From a checkpoint of a small image diffusion model.
Model: 6.83M parameters, 32-pixel images, arch dit, norm layernorm, activation relu, patch size [2, 2], layers 16, width 160.
Training: muon at rate 0.0057, batches of 192.
Data: 203450 training examples, 18.3 epochs.
Rows from block 2 of a small image diffusion model, named by matrix and row number. Rows with one number belong to one neuron. Each number is 128 + 24 x the weight over its row's rms, rounded and kept within 0 to 255. All counts start at 0.
Before each neuron's rows are labels from the 100 images, of 14976 (inputs lightly noised), where the neuron reaches its highest value: "strongest on" is what is common among them; "patch colour" is the nearest of a few named colours to the mean colour under the peak. Only what is clearly more common there than usual is listed. The data: abstract colour fields from 500 small random pattern networks. In brackets: how many of the 100.
# fc1: MLP up (model.blocks.2.mlp.fc1.weight, 640x160), inputs 80-159
# fc2: MLP down (model.blocks.2.mlp.fc2.weight, 160x640, transposed), outputs 80-159

strongest on: smooth (80); mostly green (31); bright (28)
patch colour: white (31)
fc1.43 [ 88 132 132 142 148 134 122 112 159 129  82 142 183 150 117 136 201 142 141 123 130 118 153 148 254 104 131 126 128  64 141  85 137 154 145 135 151 137 158 151 111 113 163 102  88 104 133 109 133 124 144 118 184 122 117  79 130 134 118 138 134 127 135  54 111 135 124 146 124 138 108 103  97 124 140 128  83 131 117 128]
fc2.43 [129 163 105  98 155 138 140 127 104 100 174 109 117 131 133 111 110 123 129 104 110 101 126 128 113 127 116 133 149 217 123 144 102 132 115 144 143 132 129  92 157 122 128 124 130 140 124 125 138 128 127 140 100 102  53 124 135 143 134  98 126  96 132 105  62 111 129  96 129 139 126 120 172 114 155  94 146 120 113 161]

strongest on: smooth (79); dark (54); mostly green (32)
patch colour: black (60)
fc1.90 [173 131 122 131 142 135 114 130 122 136 172 147 177 131 121 128 144 137  86 146  90 121 100 148 181 113 118 120 121 138 125 159 116 116 124 150 139 107 143 126 144 135 110 120  78 147 122 109 135 152 116  72  75 128 109 135 139 137 148 157 138 125 119  78 141 100 111 130 105 115 124 147 152 102 170 146 102 114  76 131]
fc2.90 [131  85 155 147 147 126 118 131 163  96  90 111 124 119 109 126 143 135 130 156 101 141 137 115 131 137  86 120 152  97 132 120 104 129 158 123 129 119 134 159  98 122 137 129 123 128 132 132 120 178 122 103 154 141 172 149 145 131 121 177 129 103 114  65 183  74 120  95 136 132  90 121  36 100 117 143 138 129 101 123]

strongest on: dark (33); smooth (27)
patch colour: black (49)
fc1.2 [121  65 132  89 150 154 133 138 151 135 118 123 118 110 112 128 240 119 139 164 129  84 147  96 138 134 137 142 142 131 138 145 132 109 142 116 121 137 149 123 158 107 155 119 138 119 116 123 142 130 110 105  96 117 120 175 135 123 112 147 114 113 151  80 170 123  74  86 142 153 131 143 104 127 159 116 105 137 137 129]
fc2.2 [135 135 123 128 127 124 135 117 115 141  95 123 121 133 114 126 174 127 127 139  97 197 129 120 139 130 154 119  84  82 139 137  96 126 142 125 141 114 134 135  75  79 114 129 138 127 144 127 128 129 151  97 102 132 173  91 145 102 122 154 131 104 112  82 173 144 132 187 131 132 142 128 116 113 124 143 149 138 124  86]

strongest on: fine detail (77)
patch colour: black (41)
fc1.370 [ 93 132 103  92 115 128 152 126 118 126 115 101  96 146 118 112 116 155  95 144 133 126 152 144  72 150 135 109 138 138 146  89 147 114 160 124 142 156 128 121 113 109 129 146 154 137 104 138 112  92 108 133 164 114 143 120 122 130 148 106 139 198 124 142 113 107 141 126 151 160 166 108 150 101 138 173 168 132 153 113]
fc2.370 [135 165 128 110  64 113 102 131 126 134 159 163 107 143 121 124  98 132 136 136  85 129 117 109 143 113 114 117 124 140 127 113 104 125 114  97 112 133 121  81 140 171 127 133 106 114 118 125 106 168 118 155 124 137 118 107  16 129 119 153 133 131 128 179  80 117 110 155 137  97 124 131 127 121 179 160 119 123  91 125]

strongest on: fine detail (51)
patch colour: black (79)
fc1.99 [170  57 124 167 148 113  93 160 154 145 147 105 149  94 115 135  77 112 105 127 140 168 144 120 142 143 128 138 105 142 130 135 122 146 137 120 156  75 124 144 132 119 127 134 163 138 134 141 137 140 124 146 113 144 111 160  90  93 122 133 131 155 144 130 115 122 152 148 139 139 117 122 113 117  79  72 174 128 132 113]
fc2.99 [135  71 111 168  55 128 141 129 131 141 169 146 125 128 144 131 116 125 128 123  98 119 129 125 131 143 126 131 131 119 126 148 103 153 134 136 153 142 142 155 169 167 145 121 140 131 121 120 127 158 126 153 124 121 126 148 220 168 143 116 128 146 110 124 109 105 100 127 129 137 119 121 123 122 194  16 203 133 160  96]

strongest on: dark (40)
patch colour: black (57)
fc1.628 [136 126 136  70 136 128 119 156 131 120 119 150  94 132 116 128 117 139 147 132 115 178  93 121 159 120 135 117 156  81 126 124 170 101 130 106 140 126 167 126  84 112 104 137 139 154 114 138 120 135 153 155 122 123 128 160 133 118 146 124 103 180 142 150 137 129 101 153 141 141 168 105 164 143  92 131 141 141 100 123]
fc2.628 [144 150 145 117 144 156 129 135 168 128 115 143 148 151 131 155 139 140 100 112 120 135 127 136  94 140 127 129 146 132 123 122 125 123 113 129 145 160 105 111 176 115 139 129 128 101  95 114 142 149 144 117 112 131 161 113 134 140 111 119  98  52 143 174 135 123 126 119 144 120  93 128 119 128 156 160 155 146  78 119]

strongest on: dark (51); smooth (29)
patch colour: black (35)
fc1.535 [124 124 122  61 117 124 156 141 145 148 126 118 106 100 115 109 139 161 134 153 152 134 112  66 143 111 145  97 142  77 124 120 147  94 128  92 143 148 109 121  85 126 138 124 140 122 112 155 121 137  65 160 132 115 163 137 157  92 105 155 142 123 149 133  98 173 129 152 114 124 141  96 113 155 144 107 136 120 163 113]
fc2.535 [133 145 163  30 127 114 116 120  84 149 120 165 159 130  96 132 147 132 113 139 136 115 132 185 100 124 111 151 131 148 139  90 119 129 126 115 129 163 135 108 169 103 124 111 126 142 142 108 151 133 133 200 123 108 132 110 108 132  85 101 124 107 140 163 147 166 132 136 138 119 134 127 119 113  94 116 139 145 177 119]

strongest on: fine detail (70)
patch colour: black (41)
fc1.261 [119 132 139 131 123 146 145 116  99  89 172 132  75 144 112 144  94 143 112 124 135  89 118 126  49 143 177 144 115 111 153 105 103 112 129 137 112 164 115 164 132 155 135 138 139 141 126 128 123 137 121 134 165  93 148 110  92 153 112 121 118 185  92 158  83 155 166  86 152 135 117 110 140  94  97 147 171  83 152 111]
fc2.261 [120 159 105 155  60 124 128 105 115 156 154 113 116 138 126 109  75 128 126 131 111 116 129 132 152 119 133 120  98 168 134 123 120 129 111 120 129 125 132 139 146 140  97 134 119 130 128 134 104 239 127 140 145  94 143 148  67 169 135 147 128 164 134 135 120 121 126 152 131 119 122 123 151 109 185  91 112 121 170  75]

strongest on: dark (38)
patch colour: black (98)
fc1.362 [139 109 154 111 176 153  84 166 149 131 122 135 150 134 104 170 136 121 130 144 132 162 151 122 102 154 160 113 155 150 117 131 140 138 133 128 124 113 129 155 172 121 162 116 129 141 138 164 128 192 140 147 144 140 111 123 101 110 139 124 126 166 130  99 154 136 105 137 168 166 117  95 131 144  79  80 144  83 144  98]
fc2.362 [126  77 129 132  81 127 125 136 121 107 131 184 139 128 137 133 142 127 124 118  40 141 133 136 105 116 161 133  95 133 119 147  62 123 127 146 143 145 116 120 150 125 120 128 130 129 127 121 134  52 126 106  93 129 109 108 189 103 135 107 135 147 128  66 128 138 142 158 126 153  88 130 111 130 148  85 230 123 141 154]

strongest on: bright (48); smooth (41); mostly red (29)
patch colour: white (33)
fc1.7 [136  95 127  98 163 144 125  97 152  98  93 149 111 140 160 143 117 180  91 150 149 109 120  76 110 110 166 103 128 122 155 130 140 146 107 126 153 135  88 133 127 101 123 124 112 120 132 144 129 105 120 116 121 118 130 129 123 148 156 117 113 132 123 168 108 141 114 128 153 148 133 166 152 141 150 166  61 134 112 131]
fc2.7 [101 136 140 142 152 120 138 143 164 133 100 152 127 124 103 130 116 128 133 128 165 151 156 133  74 103 130 129  76 122 133 130 121 133  95 131 138 132 137 124 122 140 153 123 117 111 134 107 127  98 112 171 107 101  75 139 113 114 113 112 121 101 118 124 131 121 132 116 128 140 128 131 121 128  92 149 120 142 133 153]

strongest on: mostly green (30); smooth (29)
patch colour: black (68)
fc1.104 [137 118 153 135 138  88 144 120 118  94 120 134 104 132 138 150  96 133 107 160 180 120 175 129 226 116 137 164 141 172 139 119 120 123 133  91 108 165  71 106 123 113 136  99 103 136 110 128 136 154 113 134 125 144 120 104  99 134 165 137  69 123 136 138  79 163 117 122 156 135  89 113 135  80 167 117  84 118 118 114]
fc2.104 [126 128 150 130 141 124 108 141 115 113 127 140 141 126 115 135  73 125 124 146 173 130 121 102  79 129 137 124  93 186 139 161 109 132 172 115 132 103 133 147  99 118 128 132 114 120 134 107 137 140 138 109  96 147  42 160 145 123 122 171 124 135 128 121 166 142 169 147 115 128 157 143 162 144  93 120 138 142 122 149]

strongest on: fine detail (54)
patch colour: white (35)
fc1.550 [107 113 127  97 166 144 117 107 127 133 119 180 129 150 124 110 126 126 122 126 127 142 160  51 117 113  96 156 132 122 144 132  81 113 145 116 120 148 111 134  94 124 162 161 118 143 130 117 131 149 119 133 110 139 134 143  53 123 107 104 140 139 136 120 103 136 122 145 148 142 172  99 128 178 120 153 134 141 161 140]
fc2.550 [142 133 120 143 123 112 127 134 157 110 133 109 137 108 118 151 153 123 136 148 125 139 109 255 119 118 113 139 105 166 139 107  69 128 143 117 140 133 136  81 145 115  91 123 133 155 124 133 106 153 122 113 123 145 164 169 179 111 143  97 136 141 134 131 152 122 113 122 141 111 102 143 131 135 151 198 144 128 137 119]

strongest on: fine detail (39)
patch colour: white (36)
fc1.80 [142 148 159  73 143 110 114  97 131  99 118 105 111 136 103 139 121 129 115 135 164 110 119 109 106 147  95 124 143 129  87 110 155  94 115 116  99 140 118 169 154 126 148 132 134 114 117 153 111 145 101 109 119 108 129 133 126 101 140 138 116 125 108 134  74 141 147 137  25 119 108 101  94 114 168 166  44 131 166 135]
fc2.80 [127  96 148 104 130 119 119 126 131 194 151 132 135 124  82 125 123 117 112 127 150  97 127 146 114 135 161 121 134  86 120 126  71 134 114 127 117 109 128 114  89 190 129 130 114 137 130 117 126 138 128 110 145  73 102 125  54 145 126 157 124 187 130 122 117 128 118 125 118 133 140 143 161 153 108 200 185 137 120 156]

strongest on: dark (46)
patch colour: black (96)
fc1.250 [ 97  92 119 116 183 149 102 140 138 122  83  90 124  83 104 116 130 129 142 131 112 157 104 169 117 145 153 117 133 100 139 124 135 152 128 131 124 103 109  92 123 129 132 130 146 142 134 154 113 151 135 116 120 137 108 131 148 113 156 105 131 147 137 127 140 138 137  96 172 175 109 112 126 110 169 194 130 107 111  80]
fc2.250 [141  57 121 154  95 121 142 130 118  97 117 132 135 115 103 107 144 125 149 137 110 116 122 136 141 130 119 112 155 105 119 132 134 124 165 124 133 128 137 123 143 161 138 159 122 115 133 111 124  95 123 100  86  91 135 105  72 151 134 148 132 192 120 126 158 132 142  90 124 148 113 125 120 147 181 128 169 125 132 136]

strongest on: fine detail (50); bright (42)
patch colour: white (29)
fc1.469 [146 142 137 124 169 109 137 145 109  89 125 137 154 125 118 130 105 145 143  97 124 135 168 102 149 108 128 111 124 144 119 143  90 156 132 128 112 144 170 113 105 157 130 145 125 155 140 126 131 153 170 148  95 147 101 139 102  97 129 145 117 135 143 134 179 210 125  69 118 121  88 125 139 152 138 108 121 153 136 133]
fc2.469 [133 104 152 126 157 143 112 110  98  95 116 122 148 135 129 134 140 124 138 122 148 118 123 105  64 129 147 121 127  85 130 153 134 137 117 142 131 126 129 155 137 148 105 112 131 132 119  98 120 133 102 140 132 158 130 150 132 133 156 133 127 131 132 153 103 192 125 161 112 119 153 130  84 151  65 130 144 117 106 114]

strongest on: smooth (64); bright (59)
patch colour: white (29)
fc1.211 [153 129 131 132 122 127 109 143 128 156 156 117 126 149 135 139 193 148 147 103 156 135 124 165 181 135 120 126 109  96 112 126 124 127 162 147 156  77 140 165 107 134 138 113  75 140 113 107 140 184 145 165  58 121 127 150 151 106 127 118 139 144  90 113 138 134  97 173 147 116 146 115 116 135 158 136 107 133 166 154]
fc2.211 [128 129  98 101 144 151 137 142  86  79 119 122 137 126 111 109 193 132 132 124 134 108 123 137 103  93 112 121 144 101 139 140 124 140 143 106 123 166 131 129 158 173 127 125 114 122  92 114 119 195 139 188 110 149 194 141 146 160 131 140 134 108 113 110 180  94 117  58 137 150 102 120  81 121  74 124 122 128 150 159]

strongest on: mostly blue (31)
patch colour: black (29)
fc1.638 [145 113 100 133 135  70 170  99 128 125 130 131 144 145 147 146 147 135 137 133 104 124 153 110 130 152 143 142 127 122 114 112  86 117 133 119 141  75 125 124 152 158 103 143 133 160 112  88 115 125 158 132 117 102 175 132 105 124 100 108 106 135 130 132 134 133  73 128 110 131 109 100 110 214  89 128 164 145 113 142]
fc2.638 [131 120 131 142 171 137 118 126 119 116 137 184 131 127 124 122 141 124 120 135 116 168 114 120 107 123 132 255 134 122 149 131 136 142 128 123 132 129 121 103  67 164 139 124 138 134 119 125  82 116 147 115 122 179 145 131 102 150 122  78 102 149 119 103 129 130 136 130 135 128 148 122 179 117 134 124 134 133 139 172]

strongest on: dark (46)
patch colour: black (95)
fc1.20 [111  83 107 139 186 136  93 153 119 119 101 138 142  92 130 130  99 133 148 143 161 143 128 160 107 134 132 116 134 123 121 128 112 136 119 130 168 130 117  93 124 139 123 104 156 132 124 136 112 223 137 112 145 110 126 118 102 114 142 122 138 131 131 135 155 156 130 113 148 146  80 106 137 111 151 146 143 116  97  79]
fc2.20 [153  32 134 144  83 114 132 134 122  93 122 158 130 112 126 125 124 129 139 147  86 120 120 110 135 125 145 120 124 108 105 132 108 114 140 138 134 124 125 114 147 167 145 157 127 110 123 124 123  54 128 101  88  85 124 118 107 109 117 160 129 197 121 103 127 133 144 101 135 141 111 122 114 139 197 130 151 119 154 165]

strongest on: fine detail (56); bright (29)
patch colour: white (59)
fc1.181 [138 179 127  94 164 113 137 128 152 109 156 108 101 113 156  83 129 122 110 102 155 112 147 116 103  99 114 133 136  66 119 117 128 135 123 157 141 135 139 159 147 129 119 124 147 184 106  89 105 119 113 119 134 129 126 149 126 130 166 138 140 192 132 102 117 126 157 135  71 118 137  99 105 123  95 175 105 149 120  93]
fc2.181 [139 225 122  98  66 136 112 126 142  82 142 124 121 139 124 121 153 117 136 117  32  87 122 133 143 130 138 137 137 172 131 126 186 131 139 124 141 118 132 111  69  98 131 113 134 130 153 120 126 165 118 135 101 117  98  65  25 177 136 123 129 131 109 125 154 142 143  94 136 134 107 125 114 125 129 159 186 138 138 138]

strongest on: fine detail (61)
patch colour: black (49)
fc1.202 [151  85 157 155 142 134 137 121 140 137 116 103 125 112 124 150 104 130 101 140  99 140 135 103  54 159 162 107  99 121 181 138 118 124 137 115 149 141 127 167 155 123 131 134 113 131 113 124 142  35  99 106 112 100 113 135 109 147 126 140 125 190 110 115 118 161 131 139 178 141 156 107 124 129 124  58 109 110 128 149]
fc2.202 [137 107 110  98  80 155 129 128 128 214 193 106 126 121 139 137 121 130 116 139 201 141 120 127 127 127 134 134 151 124 113 116 192 142 126 118 135 141 128 122 177 138 131 107 130 135 134 139 135 225 133 123 111 149 149 221 205 133 126 105 121 121 135 123 108 116 139 143 128 115 145 124 149 129 148  34 174 123 133 161]

strongest on: bright (61)
patch colour: white (31)
fc1.496 [129  61  99 159 134 125 134 145 159 137 106 115 139 160 153 120 135 161 141  89  89 160 152 124 137 159 160 141 156 157 120 110 145 140  99 140 139 137 113 127  89 128 138 103 104  88 120 136 111 159 159 115 141 171 152 109 120 132 116 124 164  94 107 141 127 160 116 132 140 121 110 149 122 131 148 143 131 109  92 191]
fc2.496 [106 152 137 174 140 112  99 154 161  69 121 114 135 117 179 126 167 135 106  80 139 102 100  96 127 116 121 157 127 104 145 153 142 145 123 153 140 133 115 161 119 108 114 151 101 131 108  89 139 160 124 139 164 146 155 122 125 137 129 112 125 150 123 116  84 144 144  94 127 133 164 143  96 146 159 151 111 137 153 177]

strongest on: bright (65); smooth (61); mostly red (31)
patch colour: white (37)
fc1.620 [105 145 138 142 188 117  96 117 117 118 144 139 125 138 123 125 132 179 141 122  83 170 166 115 128 185 128  92 150 146 131 115  86 148 113 149 155 104 170 135  85 128 113 143 113 137 130 101 115  89 174 144 117 155 151 155 154 119 103 116 145 121 149 113 129 124 132 112 104 138 133 163 160 129 133 133  66 131 144 116]
fc2.620 [108 109  92 139 171  97 139 112 118 100 123  77 122 136 171 130 143 156 142  75  80 138 129 148 128 152 147 144 103 105 125 106 133 131 132 127 153 123 118 134 151 122 121 109 128 154 118 143 122  92 135 161  98 120 155 123 140 149 127 118 138 131 138 131 124 107 118 136 125 125 148 143  74  96 118 125  44 131 169 119]

strongest on: fine detail (42)
patch colour: black (58)
fc1.428 [116 120 152 129 149 131 121 151 130 133 133  95 106 120 106 127 116 102 136 139 150 134 119 128  52 161 135 130 136  80 146 135 134 125 134 119 157 120 115 127 160 149 106 150 170 139 129 147 137 159 126 108  92 100 107 141 153 122 150 101 139 149 129 126 147 120 128  75 180 137 106 100 133 115 175 210  87  87 150 131]
fc2.428 [142  52 128 134 116 128 116 122 131 105 108 129 136 121 116 123 131 130 145 125 130 136 124 126 145 136 115 117 156 121 122 138 148 113 164 118 121 117 132 127 103 158 121 141 126 117 133 112 124  53 132 124  87 118 143  91  39 153 126 154 130 162 120 141 167 111 126 100 130 130 124 132 114 133 169 176 168 129 143 131]

strongest on: fine detail (42)
patch colour: white (60)
fc1.596 [134  87 166 118 151 122 115 101 112 159 152 155 116 154 114 124 106 128  92 128 147 138 127 114 103 120 100 101 110 133 118 129 133  85 129 132 121 136 129 125 142 155 162 148 147 176 108 100 114 163 113 146 146 131 130 155 129 125 126 128 121 152 124  95  72  83 106 163  57 123 138 143 133 140 159 205  88 119 129 144]
fc2.596 [136  60 137 123  84 141 114 121 136 151 153 139 117 122 128 135 115 122 140 135 174  97 113 141 109 123 125 127 132  96 123 129 103 140 134 127 130 128 131 125  82 168 142 145 121 126 143 140 126  92 132 119 134 138 105 163  43 120 129 122 124 171 143 143 104  92 139 161 139 138 146 130 171 111 131 217 182 121  95 187]

strongest on: bright (50)
patch colour: white (48)
fc1.445 [126 122 115  76 138 137 129 133 133 124 116 129  86 138  67 108 143 157 118 123 152 112 155 135 156 116 158 118 155 137 126 126 118 129 122 101 124 132 161 112 167 157 160  84 141 172 114 136 116 175 140 126 124 135 143 136 163 100 130 110 153 118 114 120 144 114 121  86 170 111 125 137 107 169 153 142 164 132 125 117]
fc2.445 [120 102 156 153 134 137 128 141 145 134 131  85 122 132 122 130 182 140 144 128 122 160 113  92 113 116 158 135 223 144 121 144 156 133 130 134 140 117 134 155  90  90 135  98 136 148 134 143 121 108 123 140 161 142 113 100 112  99 120 121 132  79 109 132  92 114 140 127 130 110 156 118 115 138  63  96  90 135 145 142]

strongest on: bright (59)
patch colour: white (98)
fc1.360 [153 109 112 164 138 118 149 144 117 149 140 135 130 132 160 148 105 148 139 143 125 169 120 127 173 122 119 103 142 160 114 126 115 123 118 153 105 145 150 130  80 130 135 147  85 110 125 102 130 152 135 154 151 139 117 124 123 133 140 141 147 149 140 113 120 142 107 144  58 130 163 137 137 151 179 110 142 145 133 135]
fc2.360 [142  43 130 127  58 124 126 120 139  85 125 132 132 135 118 124 136 120 120 130 165  69 128 134  99 109 146 131 139 151 146 133 152 124 171 135 118 109 110 150 106 146 123 126 125 125 140 144 123  72 127 153  87 157 159 158 126  93 139 109 123 188 133 126 108  50 127 137 123 133 104 129 102 136 107 131 182 132 109 172]

strongest on: smooth (51); bright (41)
patch colour: white (84)
fc1.480 [111 149 138 122 104 135 152 129 142 126  92 154 187 134  84 133 165 113 132 126 132 126 155 150 219 117 117 149 139 130 149 123 108 129 134  89  99 151 130 135 118 151 125  97  95 177 137 150 142 112 127 130  97 147 114 151 125 152 149 160  88 126 136  80  77 125 136  99 130 121 109 159 129 162 134 141  69 102  85 101]
fc2.480 [116 160  90 116 119 111 117 137 131  80 159 130 163 119  98 145  90 151 146 101 103 128 124 121 126 143 108 141 143 186 132 108 100 137 104 124 130 137 121 115 143 104 122 116 126 138 142 141 118 116 122 151  72 147  71 171 132 100 116 145 127 145 118 126  34 103 125 161 130 128 151 130 153 124 115  92  98 154 126 113]